A small image colorization model, trained from scratch.
Model: 4.81M parameters, 32-pixel images, arch unet, norm batchnorm, activation relu.
Data: trained on abstract colour fields from 500 small random pattern networks, 50862 training examples, 20.8 epochs.
Rows from block 6, named by matrix and row number. Rows with one number belong to one channel. Each number is 500 + 50 x the weight over its row's rms, rounded and kept within 0 to 999. All counts start at 0. Numbers have three digits each. After the name is the row's rms in percent of the matrix's.
# convs0: first 3x3 conv (model.decb.0.0.convs.0.weight, 128x256x3x3), inputs 95-113, a 3x3 kernel for each
# convs1: second 3x3 conv (model.decb.0.0.convs.1.weight, 128x128x3x3, transposed), outputs 95-113, a 3x3 kernel for each
convs0.59 109:518559504505493479535553481485475489527511479478484507487492540483543466507515506570493561493481526493550548570501494506513529495488484558518539461545444476505437530523544514476454521470556594493561541515551532439487443460529455545518529562448533553507519473524498546534501483463512536584502452554488477503566483527492485437523557471482548485452531556524506491585475518583541506417496548536449471456524542492517626496542506422577484534541530450538445472434592399516525515459523472456453517488500555519468508481452
convs0.60 100:565490442467461522526561459553499466552526534373471420532470562517497493403548505421478478480556548457517481455492477450433494491493459457496557494515523474438424479578547545573512467476449476494484425412450536463492456452466552561542573575508505642540450472553498455456419511457445513509481551524512532558512533535529456476482505491530518463484529468473500493566485463432485491501559567436503586485453428453473477535531515483574543486525553493415523591537525462488546436543579568452459607502502510501527499583544
convs0.61 094:499449440480501429507466563465470418469495443470475506448517446517547473469465410522491495533527491487486537464492515513522482471535501469521513515517563492391432468434458493462480536475499533492492454494542556560462466453480439455429486524501552605507463540471509553540432470420455575538533552511492483585524574511507606601564468593627567601580490543435472437463457477418496448494518407580470456476487524485523526583528484490525510399507585470525586448434479543545502510547499522507572509493463524582480518591523
convs0.62 100:523522438451494491446651496500446489490458484449545490500550476533554460512463540548578411400453430499478505484540570503423500497471524413533499557522527466568488494494549511547524418499548479422541423425577492453543546542464510495570494422559555549546612513472489474501551501574513483467458485490554510477427493523427523520521431538504528469547587524522535530500522501544529490511544427519488497540410493575520551481561483456455480588531530570531421463530485513526551547526543527489488529517522420463482487439527
convs0.63 098:474507519493499516516576494493521546545523566587490421420495485484550490550445454525481484457556500436546513464522468580506475533465570535479581485430520480438506483520559525504462482536435537511489500499508499516549543466515591585510504532463493519447518495449471458489468427506473467486433445559483489397548488446589551550524542568523537506548463510559522502531521496475511452520595488495566560513492555425435523527461403488439493549536531577463451458418544541574609530531546496548592480502563542548602526533574
convs0.64 110:508467461516539464631579560540492576513472570504425503461509513458454492498502470475528459512565548545553549529550494528568522591515501533453523493481520505412516452501476498519465468470474461506505441469527602465441492513453498480510542514489455462478447506510537484442463484484462439519472486530571521496475473542452464596464463480508492446498478523492511478463421501534439496554525517458489522450482456488499516463508488471513513482441417531593492524539434473492525518465467517603527549540431433522492404499528
convs0.65 098:471411447469473495452524507449570476450520557520524577536583591506578541472526548489493517480448544443539507517423494514440440538483510436541496498555469475565544573588565485551465484543536522471449508530417500507410432428513498496579541441433517474469429479551528509496571531437471454515537494448517479471498481473472532561513519550497410508528476427503474496445514503522478529499537514507459503480469421439465485456484470443466472509561472474495518577536463492469495547508508463490483472447495521535550465521509
convs0.66 086:418465515487486487487497528492453426460470541493556530532498397414407416538469546501559529455529475545419486524477448527484504584497507531504494545518571472531531476472522584521548559525462516572512497573466434482517554538567490500594545529527441437449449487584494483513482510409495492499457467509502439519449499463482519439548495493535484514444491482490508534507492496537539480476579622481531519486464522463518520516499551497556522473474502471518520501496462547538503535525533563566527518414488448417470479439419
convs0.67 100:449536506468537420487468454456364477485493487512442464477475519495475530563577504518524475535436510463488502423497477467502492511496500501552633484527544531509472516495453480545468534499518520532504491514566494533530492460472491496520461500434562471518481465515527531507446572487474520500442490587429510487558524529455472520545578487426497497462540502484427468593423463512408458469461465492452535515488468507484523475490574504521526477498554438526468520472538508440481458455463522473395544526557493487585547489510
convs0.68 100:514531427493452523553503519492508494494512524478522506533527525512560515444500456533478474455427481508474499498433489565482471538510472539448566498517546496469472465477475430488483460476544555535489445469434505504400503459448497503503512406501473459574584468444533541480427429425528474448495490451496460487502568529541534517535535482508461444496523455515457447549541533567568494529574530423557572390421536540545530485524513462509483487572547566544493511554521491610536447650603488508517508515477512538465508536461
convs0.69 107:421477537562493537563491485484413500447430511529515526491536574526496566545478579510556503510484548473453529540491469485467468452481481451554540554474522484490450513499542540509501513521470438459584539573562486518484527454470526429501495425478427451476439470464495497483525559510493527481495494504479440467454450440505537533575530508603484530500480488432449552485468474514462568493483545599497475592506493460442485432480523513592533525470385526478497439556562491538447485468417601542494462490556537501544575554473
convs0.70 099:591496516485421476595435489499544492480493494511478477478516464458475498485472536488469494498508542499575444515504501514500594499519538629381459475526473614539427583537620554542517514454448490457498439453458496560515530451444501539398505496457568456525514483546523464448536440452505563537478555481489559542546512565457456505510608513528542524476473499446495518499497476387481515479514561515539539545509561496444538529504586481412566567478443524510596518445445504465415409463493404462473516500521412402498479473524
convs0.71 099:499552522553522497381486499446524476532498515483485478556529446543479506461472404531455472475449487495508497523495455476529503471474467479511567452580501462488481498506500439490522485532488564581538546477576465457449480486579460438518600537527484494534506587544444473510566452449510481434573524464451606537483578502570514468540452475544523547517572485573575493507466535464522468486503388427514513384521557453500500447572550472573578496492455471493470486507587464507551475558453492550448472463453538508513485435483
convs0.72 098:456516579473453487605485578413482484465534475472469496535441484534493516489473494442432446552505489497564466488529440473469514410526504418479488565552467471574462483483445578502505593534566531506620474530519466464504513453519589488524545557482418443506500454541519560536498515464503471464488540526515531473548532572563537521464438507493469489480445494556496441484491467522441476583495435614428456505517611411546516509507619464499546441554484473518545513539495589505507483513515468534427518483457544458433526495483
convs0.73 101:493423512603489552456457527433408523463494605546514499535496527480530493529468560454421562529484513515440542522490453484515488518428465552402523505484521401505463560507497531493481573488428539485514614578532551485515513489480516513523533502484477466570527506474381483536480536496521472443481450478547529458527573513558578491495497530492500539560464520516521474495545480558508478459444506557519522532481502413484536448429490549439511497497509485552573500573534599508581496429506499410491539528415539556499484545528
convs0.74 100:522510514491525543520446506528574471442474534478508524496532488543530535453483458443488536534445474511499502492560515496548467503485505496532526480573530453568519450461501482523537479500518523477513431480573434451523552448503558517464569606544476514508529547508462519479497546474497493499517486501547452435513590501494516457520499586536553476487515468506472467519531598498547485465487486531514622491449514492481472495469509510559516568545580433497580507487506444535584545527540504570468511499494513483511448453520
convs0.75 096:402552563430499448510519535529540522569463506481453465494444565560478565447491504618642563550496569522483474419496553451528489508471517510559525493472478492378538506583618527549483502467491520502454490488496545467512521542507573496538503392515535519514550482554535561573473478453508476502536454516479582480479550545573487468435512533460471470529464455387426490492513523424480523497504445500506483513534395491455522491562514588523504568504519496374464588524534485524507448514523512485543485427474525494480506452515
convs0.76 105:500486489485437482465366491451527476564512516484549499478447554518547540498555558684586538519546446447521522569475483489546490478489424570501505481465542521435511500499477454472467433444511522432509548519479528576503505473468461488525484553536525542515536471448448487524618429472528513499465511537543473534560534533433583544558549578580463459511541539582497540508463479478535464413466474474432532528451541548530465538500573556487543670493519496413544463490485413468512449466578559445542484453475463481517523515542
convs0.77 106:475440529514541524583503547455523428530491519506539502462509503521591519462505491524573506561476436567509542531507466480517515462501481590563528466511510476481425473470615572553556539477626445477439490484452526469582549627517544541514417373422532533467546471491472535573579570493541511542481495495407449434477467425546522482389478537534550493491503506493454481624617567523499485483582588553476558566478461541472519582504500446461533489440543454525504460551507464487446522484474511486521462466578488537531494474482
convs0.78 101:519482579534499530543497508561554490466470509507489468455597560476463554537499491454485519476457507463498480574590496548596538469551530459583581479546463545575489521593459541560569522507540468454530467422547524444494477492465547522522514426456483524572532494481525534487440494485473483500504532566462516473458471569437425407489596522560502538530448432461432487530495455513514558549540554384509457563500557490485512444502485448509517539459548489441584517482422506506513536465505534499511467461467510451456520479485
convs0.79 091:480449508425454577514439468544557508575518567516498550508491522542529469523511472499577484480485495441411467440451546478524540463458486580581523509492476539489464494548515509496549438502467531519513440520528454576497460551606532610534555579499399516528455512542483475539478449555463482565455477553467435505460489505498461494472473507422451467415457485425487581563582537545541487500412421465504547520490495504518523520538541552470458499521534442461531471534559467389445444373526561598576473463497396422462484497499
convs0.80 098:434478471519585436522470451481495519573511515491437484507410445532491506562460454486556567581578567440472467522531434447464471484517475530487477472482442522491439512521519491482528430517541466471521477503510495487550557487494507455454566492473474546431521543498525490510575503514454508501463548498421550529470466394509483523509475459549518458584514468482408465557552509537448449496532478550488549479502570443536545503579572518542506499530493487481479539494483518460419484457446540442517480517510435457456484458491
convs0.81 101:498518441468512498527495589515450505509512533506564493484579506507532499462480539571521510531532472454600535494499527523465533473444481505523449529507519493426561499527518499482483476504451454533450446543560471505515529510449500519486493472448445610496571530484471528523490424526487469541480425471535508534438453463503449468584473426526558514516509499558475461531503461430568461545538533547537459517476474502530427471451465498490460565504481380575573421488532551586482583594479529510519517517487509449474507507411
convs0.82 107:361503536516527521498520507471490421507525453435426452452533524487448470514514502443538479496488504464518501524570501534501513492546497525535533581461509556530551515543545532558472537533461483463446496421489495516422498524467485505483466499496477494510536535530509560464482532507512470517478503455502465489459546520464473475481467496474488503499490456533451511453512489501475534520451577471588539514531432462518522483517554509459524486404452602500575571503492491474500475486458567572508504432499487499528480459512
convs0.83 100:538554469514491628542422446484574421514579436555472474536440489513483449461533432457426528503463452529546492541576470517532517517480506563513571569555561557514512536560551487480501499479472557468401477527488460489461475454494522589550443466509451432488491486471408513434516587535507465518566436474479492532550525409532499552498511511581570436460540489508523506573510424604485574514554488571471513445537478523514522550550529461455420449533478564537513524466541590502488485490464498526499435503481500518533413448462
convs0.84 093:445546527462469478487494482502539534432487487515455481506455495441485533483537501468493521474483470497526498416513446482503545452424502524498484516508505525520523531484517485423546473490567445482468478495520469494472531559598516556631408526528495471567498487518477456495547508470477514505475494411503509490549552545395480508476457490502387390536543571460505508472446500492531449467493520570519461476469510433476512514463455507485488481409479486460587435422497472460518517495452543547452529579523534437423569406456
convs0.85 096:467523466576499451520515610529426452532489471523455433508493563443524560451565522549472549482430536438399468516520479520496503510463571553448480491494475515495508511444478541533514510508448457497502541490476458471499514484486487485444506457438502505514497524493491498560551513516442531492485531494477426462508446451497452496458515483380449446417518557492522440542511518497453526500520485519502479520498498517499451530451520587470523524486545555497442492501539520547592442521537503449435435452527466524539455485532
convs0.86 100:573516533535514498536510573499512511414537531533471459514531566484546471466541576560628466529514493536460497425511537461475508479485505537410447462397469525470442540532588558525541529459516558521467510482506513497506542544609513463451476536515563584458446445480517540494552513529504624509504582551468478519450483495497464498448493482467568534518549444445535537542477437571503471504468445475592506492559566499439522439519473434457431562523449476498543453524431508547531516522471447509478533559476535500419522493446
convs0.87 092:524546480478530489428547517494556470482472536514534543539509485581572507513564434615498404535499452505482475546504494449458455471468398415417520466464484543510471498488484493536521495493533506465505455494511468508457499568480570491556468470552488523518481521494530513604614511553460457424611505419483538471522445508490511499578518433481462474475493458547490489536467482504538434504483479459430436515544378565565477557535466525443503482527521493500424534508497541561470458544477424444461472448479444468503465492511
convs0.88 107:538523465510494509592532558448490508497523533463502540484504473582556466440458480528540546564513487579491552478440413472485504491534469526435448580471569561504429532568529467560493530453461490519492492492550465389506558555516492454523480481492617445411519499579635568452537464561574492445510498451502492526515492518453443479513492524498547492517485502487465463509505578507418460488400468587465412627588420595512509420471530572470544545496544554502460474522530545536477421506512460474461451573462444543423459491408
convs0.89 114:510548467466464570520433543464546458374467521505543517455548479492483496561486526484488554427513492564526539507473459556526416456526538516566467473471496541520525483456520543503606528476496532513572463516555472474492518485502480451498473526475432521515535431502447499444500512586538518502517512464486501464438570406496501400507502525492566480520477501499466497560483525520502555496447459465522531526391472538481409512470419513489474418482582439495533577494488590471537517450481424511578442443440438489408520496512
convs0.90 108:458429562494455523464520546457511465456428468549475540514540460567513462511525473525537598568501517572494529474498428469535486458492513479387478475467481432473500460401463522468429506476498514447573444477552510387579471523534483514477532545551411462445493545497409544497450521475501546478478484489460505456522510499448457431591571516448545477407530577481504490558515518518439469448476397506479525475524535576533503522575515523501456457481573518498524446494505508456501496516523560540500504456412468530461562504479
convs0.91 111:516499582472496553433465534517539506459597575521534460519444434548507551572537488487548520473496496487524507487538562519536544578562491440510524438587589506561513495488530473516489495521459480611427452522465564566440502581571535477522553441500535549511409510536416466476465460491494450490427417551499461480477359420439445431482461399500480499509520559534484525485458574434483534414517520554545594552548582463464488480442469493452470430484536558461486532581497515522484511581545462548625490513475521536448531528468
convs0.92 088:509582434489505497429484462533452529463413484513483469502481558455505620454512550532536455479520545438382451539522603577497482434407510512559499487464458457482563425422432507517461527557559500554491496466542486483567539493480611546520431464519389462494534494612438411524487537507468486526482517506460477454535515463583518500495549459494513547552492489495516462483486433542483561471439494460501462436465541505484565505500515531489450449510538511476434517486457481473482433420493473524493557610473517555523498484476
convs0.93 102:500488455574467478543471525487559495564529509483515554500494488505485440417489443541477442452493487420582481533533531516579474501503482495516557499482469401515444614530564478500577603519567482519451496493486472474423464521473462534580505468445480488533471469475569559607552500575549467522547496608451448524560526516477508497488503512511487518453477420474521523539574512454494546497507506495476519435499526538546563558598543539513469528559501521508460502538482528495469506444418506476471533514496491501509460539518
convs0.94 093:528515456541511516607554510532517505497480512409510432436524459488507582485399440472494464550581518512531483482491528469502526518483469508468484482426539489440510454515482413528521447533524453565535428551523497591511496508505562521439483476443576474461476434419575483496521457566528454490460489479543424567630554428489561494505472549597526522422490555507542490581498444567562470507539521511484517447430533567549483480532502463599475506497527536449550558536505456543530446453499431486502505476481512521462515456495
convs0.95 107:457490438452613523520525480510533524538411402511460501519561568520518509519481435518455531487566527506441512492498454474443397545493472513467457516471460512461491463515430421426497513496504505475508502461490493464632501543500426526491496555445477488553481519499471447445453533564498540500472481475494454486583523524416440517506522533476472570481518479500569446494539491542533571542503465487507547439487470525459481488478544509497590541466583444485543470525523487480417414465404431531446519477493469475539523492461
convs0.96 103:508610454536526478493520545509493509479422448423465486493533525526533544522521549542513491510505541512493457471498549449516520493448427505627552541529473535491505559511466569488455500544600496470453463526489491504390477501403625563492593560525464408519527437492537508526585437542581427528554563598543447453566523506549455518488425409426431456473431481516529479500481514468510572510436537568492473523497491542519495579519514499527470549480463539551456463511531530451442530489444420476558512459503494554488537524498
convs0.97 093:459457604515463556474442459533528490460535514497428498492465492438481464459504548499532475458493433428417482527443499436507530431519497497579488459511623579537493394492540535512555549537596497478493491456611547519537450554548426530459507427548487483439549517488507533495486504495522511574441486521480474499441477469449456461586422558522439520457536543513467536446493486532500541502527480503466557490459553448507465467502504386480492451528574413493414505506534453478533489567512491573597497416408521475508509451490
convs0.98 097:526512463598625481413412543444551459514532474554427445531508464566497545470486522530519500482433516593463432415456477458525494470516521495463462512466482467538453548494555495526455454479522463513489480489520496487531491546457523499480486463455404404518476511512522558522565542484523478508558498548443491542554518467532538579509496514467539505502504547573492467572535501568538437495510525403491534479467498483480494547515517556520477503576480451482506533495490471467505527463527549479527479508432506521506500558532
convs1.59 102:498457532502440467502485456479579446476506494452472483582464624508509456517532507391515489464512450544534512528563499510453436508481478523541445498571480453499490510496538531494505496515548513455544543530515638535472573473485443587440473461501492514516472506563524485535461440538444567493589511452487512556435517435498572515578426542564421514435463500514464495524472464425462559481446616518451482469477449504534514525559512552403403463530450548518555476538482529512497468594441531432546458525430526514531444498539
convs1.60 094:472488485540585498557497476489489429536504521468569570510513475490485437572474540472623503577476578424483535522512552407483445486514480546594554490463554470503559544433463562542491469482447549462516489437548469535471474545416481520501481456562494522466530614521462493422518420636522505520443604433494445488455509479468500508520545583587524512528548426605558592538571514469478419463495529441448471452446531501472496430589514511447453494554510483461524362589443548423533463416447456489439490556488414474580652475517
convs1.61 098:519550574480535479469578622599477486578405561439537486489513488418492472417457558512533500473518449484440549510520494477472551493529461492516462535570531447468523591562564483532518473464474452460491485572572448383456490555459529471434454551554438539419528477439560596510510434457508523473465469512528568584406530460446473516478462493440480627610487512489550454522581424465477473475568429466472492459438525601438491530554544478498465497484411516460470486524501497500496479557484483463400643504398577516462542471465
convs1.62 103:445452530545441588466480496419517530480540521511515596537495501531520426506551402517481436435498527558528468545527548425498473606472445488456592538490553477520383520567523454476556555470496548408482467508494477510569504478444559514387582507439506444481546437473488518479533446469524442420552455395398511475515556523539511553446480534454540373509498525495521473547584509502503468583496444488481366568445506545512478529536542535491537510454448429393487507585557506535495481531448529501500500541493572501507464534481
convs1.63 100:387547505504583530466478465488485472499518482445452455434458383528473465494480435473515510405450427407456470475414428443451565431462537531557567464541518430464568491501524521462539539511554542475528479503498476350488465420510445561550462592555536551506560464461541403426473460574508523543488536511581522531535502528503517443547437498485408462509405595534541447482418496555509582503499480512525513531535457508540430547540555532483521524428518474422624531571409553461478526514499620581472483438467507444381520496496
convs1.64 102:482487509539464423584578484545538464500471564505572563561415501419546469504516453415517410454460500480422503409540546493536603554490523390594494576471439605491494465459519479539458559447473490512492443504488452414457474553457571480386506490444581517581545512468580495505468487560514537459485543555457566523473607520508530516548501453510494465543569632624575464447441449469468521454535477528494474496624530550470437480461399515455496570479560597474402507556508507497485539569508481491492471458540544497491460494439
convs1.65 099:543546495455457445507469491475443501582466502434534586454523536457465559520434565522571513513500490563503471500518578554572512477431423546432500532547505592430513452537465501543532513540507451456473475466463467497445482481510508387508480551517587481498502507514418497496577575542482579456543489439478482509563438487502425540592472501466458411469518607513507457555494441453529475438467590434446539539494507440510505467543481446486481483529549652506485589460569406533538482557503555517506516475570571490431513415521
convs1.66 097:598455531548605543544553538498433554531524444454533382377445526428485440505513530529497551529541539491458549576555518582489612607510472466513485428550469494529492443439528488510565527498460494463504531514565449620512479545424518531486476540495529510582543502543410503526511570587511450495591496507418510457424454451430513426397475586391540458436469570440539546482447520531488524601564395547519486435444418483522534467524572488535509481518462527562462478630489477577528484579583511496496442492593491527557624504515
convs1.67 101:610496449475480510488569506472475466473517587532474513488488428477503572541520388550542535506545497605518571441483584437480480517455450480449435518529511556514496474484467525471472510522491444477543412459454516477437526461477487533481451495421440460533400488527539522585421398439477466489526534440555373533418481527575594430454497491459403533465632553508530452547459539482504510496532422507530428497466430494442479468562542501442490587533444524502537655541527491524479512469508466452424444428504563548517502547438
convs1.68 091:422421485487446552469477482552536488464443461464523499506454445384502547554489504557489500475548470472538551460554532519566529513562547512524503536537480516568561515519468428508451511485479541469498519490464490546569508550507466612561469436447517498509605509543662544591621558641494472424513555460539440530524463507597471580520442598537491461476458506423488503527518508490538463536545431495492520450422487529435487477436485436533430464422444482487533505495579467480517522518584498504475489555478488466603488538564
convs1.69 103:459543459635518411474435486527409481489467504519517445521516532517544485475476557477448476569468621586516505515387505493534601539414467572569579566462490542441500426489512451478555545524533550532378537568509588427391487518526498514494542464439540458578566487546485496550490449514494463386542535463506533535460487495521419514637535486493436556516516492543528571550463524489567439412558548641516560525446394518499532397478522424382529511507512564456497544510489557522525500447481530541578588504479430500473605507535
convs1.70 103:507492463534492560521523522549477468490489492473475521509480572498474452530451554526570456490508486498512529504490560541492511442616524551590507542479491524454425517596491470525523528524540524440484481551455630529493474556431501544603438510427477381497464486503431536525564526386510489504463527563453411462539454441417495555474401516491515435548466456589557542474433493434557525547521510488486481483525538465463661494421461565342542518487628481508516439596461558447548522557482482499404512449465463531453492567470
convs1.71 101:358571481582487492519531530514411463484599543490417484434537467490512580548500502406514489525455560424482523470474401495561526529511454371466444424452498545473509544509594499562484485488518479460398414467493588510579517531498392482477454500501517516507407573492538479505548589439428558492485578503441531497483449466440480463493516446481443554508488487507530620541486568514500394503474387557536521473557448464454534477515586611532519552572576528458514418475494450482494614505548494517533547449437513460464520501530
convs1.72 103:505506457491479460552536573479452459544543506499575447441451522536544482565491529435485541542423517487511586520424479635474576543520496445510538506552463528476391501503494469519464447433545519584528529542436574525507438542505418516532440555593470526498477523582484464422464538510453496581531442547527532583408484516514557493500529513517496461462476436549494532459493507496460439445520568442437485433584508447509504424476475529618460548491526486540516500458407434476528422520398457460444519487542533515495456530455
convs1.73 101:437470496507495534457471449520494474486455477442510479491528551529551473548543495550464474509556498520428500517495461481429456460435482544612410572450562494520543438511455483508531458446456527556484512536454577490526474510481538519469562436602505512472362513479496444514559544433564472528515526431517524503565575415555482518428509576500523394576533565547515526594525426543540492407485522516513518529414484494494524530503534517419452471564495439466434459507558508576415502495519533474461573433490482443508482491479
convs1.74 098:506549438485497485474529481398533473519466492547445531552528446484520535579513530457448452546500512506616462470451504567428464584469577523477578559540519530554537472438423530492515492468510594487464509517505442497427411447492492449552467450532449494581525565580587560449578481413391436472484429546487451531539582635446472463507529490541491521546431423578522482484542507571445439497434439500447415449450532557406542528494520501527593446572540602527495546407657518526415421556496456543501485467448506490534437454429
convs1.75 103:522478493587481511549488504468481483429479474495457422515562574484488394434497449540539489487424539563429575466495470474442522515570435482450482468470446444426480491444519419477483428497420485534477464447536456557520474504499510493578466519548542557495466506479512542452414521526477497489440440407432509479470442457477484505504575532549453561474435543604624529578514490508518487621504502506518589554647562460474543488534514552480530440517499417493522453467415426588541518476538562504528566493443434491476500518449
convs1.76 102:505507475514537631478476488503378558538574407506479478541490511502493511526522375505522534461535416573460474556468529503520461468536471521464494487524492439482483449482565461504533493518489551570474465500584502483485553439498481506488456506479548439496448469479497501472532445469530459492523513492547489455458526555480430434482574567552354451539511518482434492431412443582510601547593519543491437400545527490552556582500473484518538513500493470515433508485474515485506514567500464433430497488503556434491483503507
convs1.77 102:405434541539539484580472441519466587444449456445442492535512530452431633543402435497433482394458486471490620477472528516454564451515449486503537596544464449523502485529418443452506516502515489504483408529483416533462443534537530465544527499505566520423498503474582424450547487477520485444514449596459476396503531432580576516442494549512464474565404484494483555552449544426461478525516497440511476545487458566547506550604486472499435536595536496487421509506562457455440502489571527479539516480559500434521454434563
convs1.78 102:438458470521561487507480476523461399539453494509488472607438614542464524511510489462527639501530521435541385565539507465528537569523482566507601485489512577523534488483501493541511479508512440527407432396632550523436538501494443446501541445478483418441475426501521515537471520437528437484501441448490523658545500620523488387544535410478515427484481578522486476379466507506403460366532551539538484565490419511467525411458493498527489490571491506487572412381481495499579534522537468515513461494469447466556603439442
convs1.79 096:496467504569498568518459520453573525527491605507506535529524490514476576533538515495466489529487531609531495554363512489470441516500415529441433615516560541533500569619523491482506524552436529535525486437491420497504483441539504526550420562525519570539510513450404518368445499541556496539481520388499484457448493521515515489519486501441489465522590539478505452519473485517537512460488481533513473560541440455514476495474528478541452436422537462442466542635497581592539626557510554472537520564502541524464525466500
convs1.80 096:529485523514548520504566484529472597407512518497566585502615456508552474480547460437516499444486490462503469565556458574530486497552453519519455466486443554497463468509488514458479470562541536475520576468484470511481471453426502526427553422521510479441457420473479454531567419434518474483510533396530400442520461406473494516500475447445479388548481460538459555458582569597592588466495497444435471472572467535510548475462353501532451488432522564476458485498494489460455480419522416453545491508549553409579463530464
convs1.81 100:466512548592484578591480530476554543400545490453473540432456490405475526450441496546525538615395512667475587507419522486501493505570452518482468436490454450433564508463481470484453466450552489556473493451448483487464521456455573516440502523477473501496497457547566469537512574472524503495488386464656435582520557483390578453500517465454454481486501456485515560503477573491394514504486485486438488498535573454527409453486524457450531448514473440433496526557497436530454529509499436525470555485512537559440470546473
convs1.82 103:447523521497423495426455391536466495458535425420481579456523436456428414449589616519378474528417434501448421481468452531526463410528503455532535554473586597415410513458509469510504574519471489521494430517540511513537445494547512479399483450515502488505501557443518603514490501454488511488521466489515490535446590462492511559452525444450540556618435679472506525565488457516441554442476580560495540391489511480526551528508465395565514506440469336440454427568519544467596495566474524484518543496529495567371505572474
convs1.83 106:494538434512516390530476510500527517393508543434562687563441508489401523484487563546492508434446514563445565509492416432490564481573495640511546535465548481481540436518471467525446432456468498484484529523519455513547479466481462533474433445518490522460447560570501483436453526573474566449604463492483520482447499467506457521432579577496472543493539604552539469516478498491545575461510457458538566487541506417608489486490541502531471555527490364400496704486460553447629498477475505584497568452574437450456540514576
convs1.84 092:535544469517466503457522451556462490442444412545468407487554543505525541534526514580516462407465463353452502482580597606668560554599483494382464579438503538490489477490579541496485498501467527535461523472500457616559474510454504577504382558484530452458424431555478551525508463529453442564520577532520575490522552455494386475510534522487480472450430489538430506427466573534526536505473466496588550469562520427566498453551502491483474564552497569522489436562412493513497494527609426470492511518542527462531510478484
convs1.85 096:514547522607492641529547543488506538468504529446426477588492458481477588370505584477535477484471602498497471462469437501464527530561457492601483454454577505496455472450451476524526459534483380546492521475458493479436437480446550511505507507551473460457529457477543523593538430532493518468497490474492535531489482547525521441466503512467399489551561464582507524573524525495421540505577460468488549473460567435534506498572518588474508429619555459474596498417482433478438543563458516522440502508553650542513447523446
convs1.86 101:525534588585557468552587515474490548478508493526440518487474491473528495525508450434515563537541508523545465566512436565554543493436530473493460524514517533499508470482441554471504455495510427496515509497577497547478487487513404509527370524565518501490552492549480540603549428551520463562511497500443517479412538507472519546529403493464526393611544560473521514474436493510443532489544470535518533489472505520486432587455538538473505464543539534615425452490503527534467517482562475481532529570590460541462483451569
convs1.87 096:461455508406446395474495444490374535419494441460533498489548492521515541510552439611462450568432455423490486589480521414481594439405454442542506479478411458431496467507473463555484480562429466565489477535514458534426500541466510502471429436445575501522548455473471548550423561500585474457457493523572507578490517502592523560453468493402490420474493643462472499486471478488388453413444522501446528453475516453515537459425470473465560388541575501449458585573441529523495602559410486504492493489499502567560480503486
convs1.88 105:500491553595432507517465486588519570499516482515405474584494486496468597513494413436427518432553505553558625566452576456544489439457565452527394519499556459493533464556502438537539456479491538426571445445460579553477494515429478579532472419515547468541493508526462547517438504451592535471549558542569514505542481502493497487451524425500452542530534539459447521552482554499555454622534562600481599576480487512466502535500552446538527529469352523480455499528462453552513498462486472423523434572595490462492430592488
convs1.89 105:501543506537534483546434487534491562521436527498490455416568478542533541492453534445595493504539472495518481481467483508559492413514573521500492501522553598453529494533486455459530623481461502526470428529489524565550414528508524481493481466509410486550536480506443488567445567460486442555620516529523565458428437519471508435517509491440578523540551658508474432476496547524494439535441455542503529451589471458473589492535560466543532496399470421548399612524503384611447592449528532458515549493439555534552525614483
convs1.90 103:523416475636507395506485502505520462527545519457500521554431627460537477474414506501534519503518437515506462456557569523526516539573444579471454556441542496428540566485531505541511541507504393549482497476514503523471535521487510535439486562514455435502376572557513495598552461515530410432460525574469446449484525437499489631479495584575436612575470362468526561582506578483586390416511521454532488532522503522563542456481404430541443491499585564486504506534584430565449551445545429452500552443559536538449558524592
convs1.91 108:457524486547398458442515502499446468545507428509517516480432527524495491584473536430502537460562521550515574504509424568501388445480473535630548592514423437471525523561557490480558522527523410515525467512464391560547485511472447519470477471476469475472466452449470486585494525403464513557520472474526578539438515539511603583482478534522532442451510619572574499578465460551465504525527510442656520517469527543526561525487486411485459427463559513504526516431512449455444564461512485447470510489581519568512449461571
convs1.92 089:447492409503454462460518506532469595463478580534515527576595513526495500561504572494542497468556546505445442474507538524401451474507467449513470451516411434431478510560461574473469465483464545529476423466458468430484544552566537424495401557508421478521521593532501551461550431438468521438471542539443552515462402579506494517570553492461465470497509400477437545537455530574468480504492482475522515470467454570548525473562469441496553508470511492527544466508478516475417583540480469463555611414495475567562573519510
convs1.93 105:436421491432393516697635532579491629486497586358533574513551600484438552453473462565489402511504518573454592480530496520560422501416481535475466519543481494516548492569499503508511494490516450498452460430525523489525457502441505513556455521468591522524388543403506531491557455504548475466577433504466494453497462462539567467408502482481516512518525474475525418505573534499510512516462483484551457457479503555474472422490561571493578501464451409531568468535405592508464483551501525482532503463534532543457476492496
convs1.94 095:557549487476557517449416555507523496567539457500483531496502466421547508585516524447473537416434489468398511509603438489583436564539512659442518516456458447510434519484547548549520559451499379524489450530455490498539500446495563410530439489590449527519523452495531441483491464480521511542503496437529524418444506494509455537445530390561511526555547528432464508516485494558582485483557488494507483437490535519514536513569542525541581572566500404546482533540392530449622552501586473477584489490535552468472449473482
convs1.95 103:531504477586548530461482454485541522471463494492502472459455511507466516463506576448448624574522512530505504476494433469514429439525459420519548441466565550526518503528628523499529511490573425509506437531545470531473495377417554531510516518557586540597550478504561421541585509472431528494528463471460544466431460535543561492471398514508497419430554590598463469426479454421506472391472540540527539494459511487562498502545536507609505453569413631495480486529559479471505552535476489414515485496531485457429476498418
convs1.96 098:449471536470470473587459519516441457536566493537570566435570510433574498548485450404538488435429548480603537579500596513576489534532420517423467553481432454417521480495455532431508521521540415484518484479451494476532548489524575457533501399510480565507535575493450509550534454510481553399432444475477481505528547475549483502562547498470545499418512588495433522517499534579553496509485530537441502509497551468651506624611500572498528380467559496498484589550484523503531556567529488495507479515547534445515397396486
convs1.97 097:507532496465488466386487404459502517449509455536482469478467535588443561597565487460508458437555625541493456508505425441428607483543517440507428435411446449562485489499463536496458495462558563517546526544478515504566455476540495467552541476544475438492431469593475455512468484531539549483521519585520514594426562537482580421540502540448429527503534526497527502511608547524504464621489449540528480502503532461433458496513389489392508421430502449469545511452421502445500477508425509539481546586513590532535530485571
convs1.98 095:508519511512532577586483430503545560458510513541514508512467525535417518520476421503610499476553511523540454486544516500501526565511520532522438541495501513478478400466580452511516480531486504441485458512464425510540448454502571587540515572512467457486348432489506571601450458502503515516585480484507478503520461473478476583496449442429499586504476393453469482537480567508420489498433445473491553550490448550509514481514597571532551527534571520511450524507489484438464543498480422496502539537459442515492541471474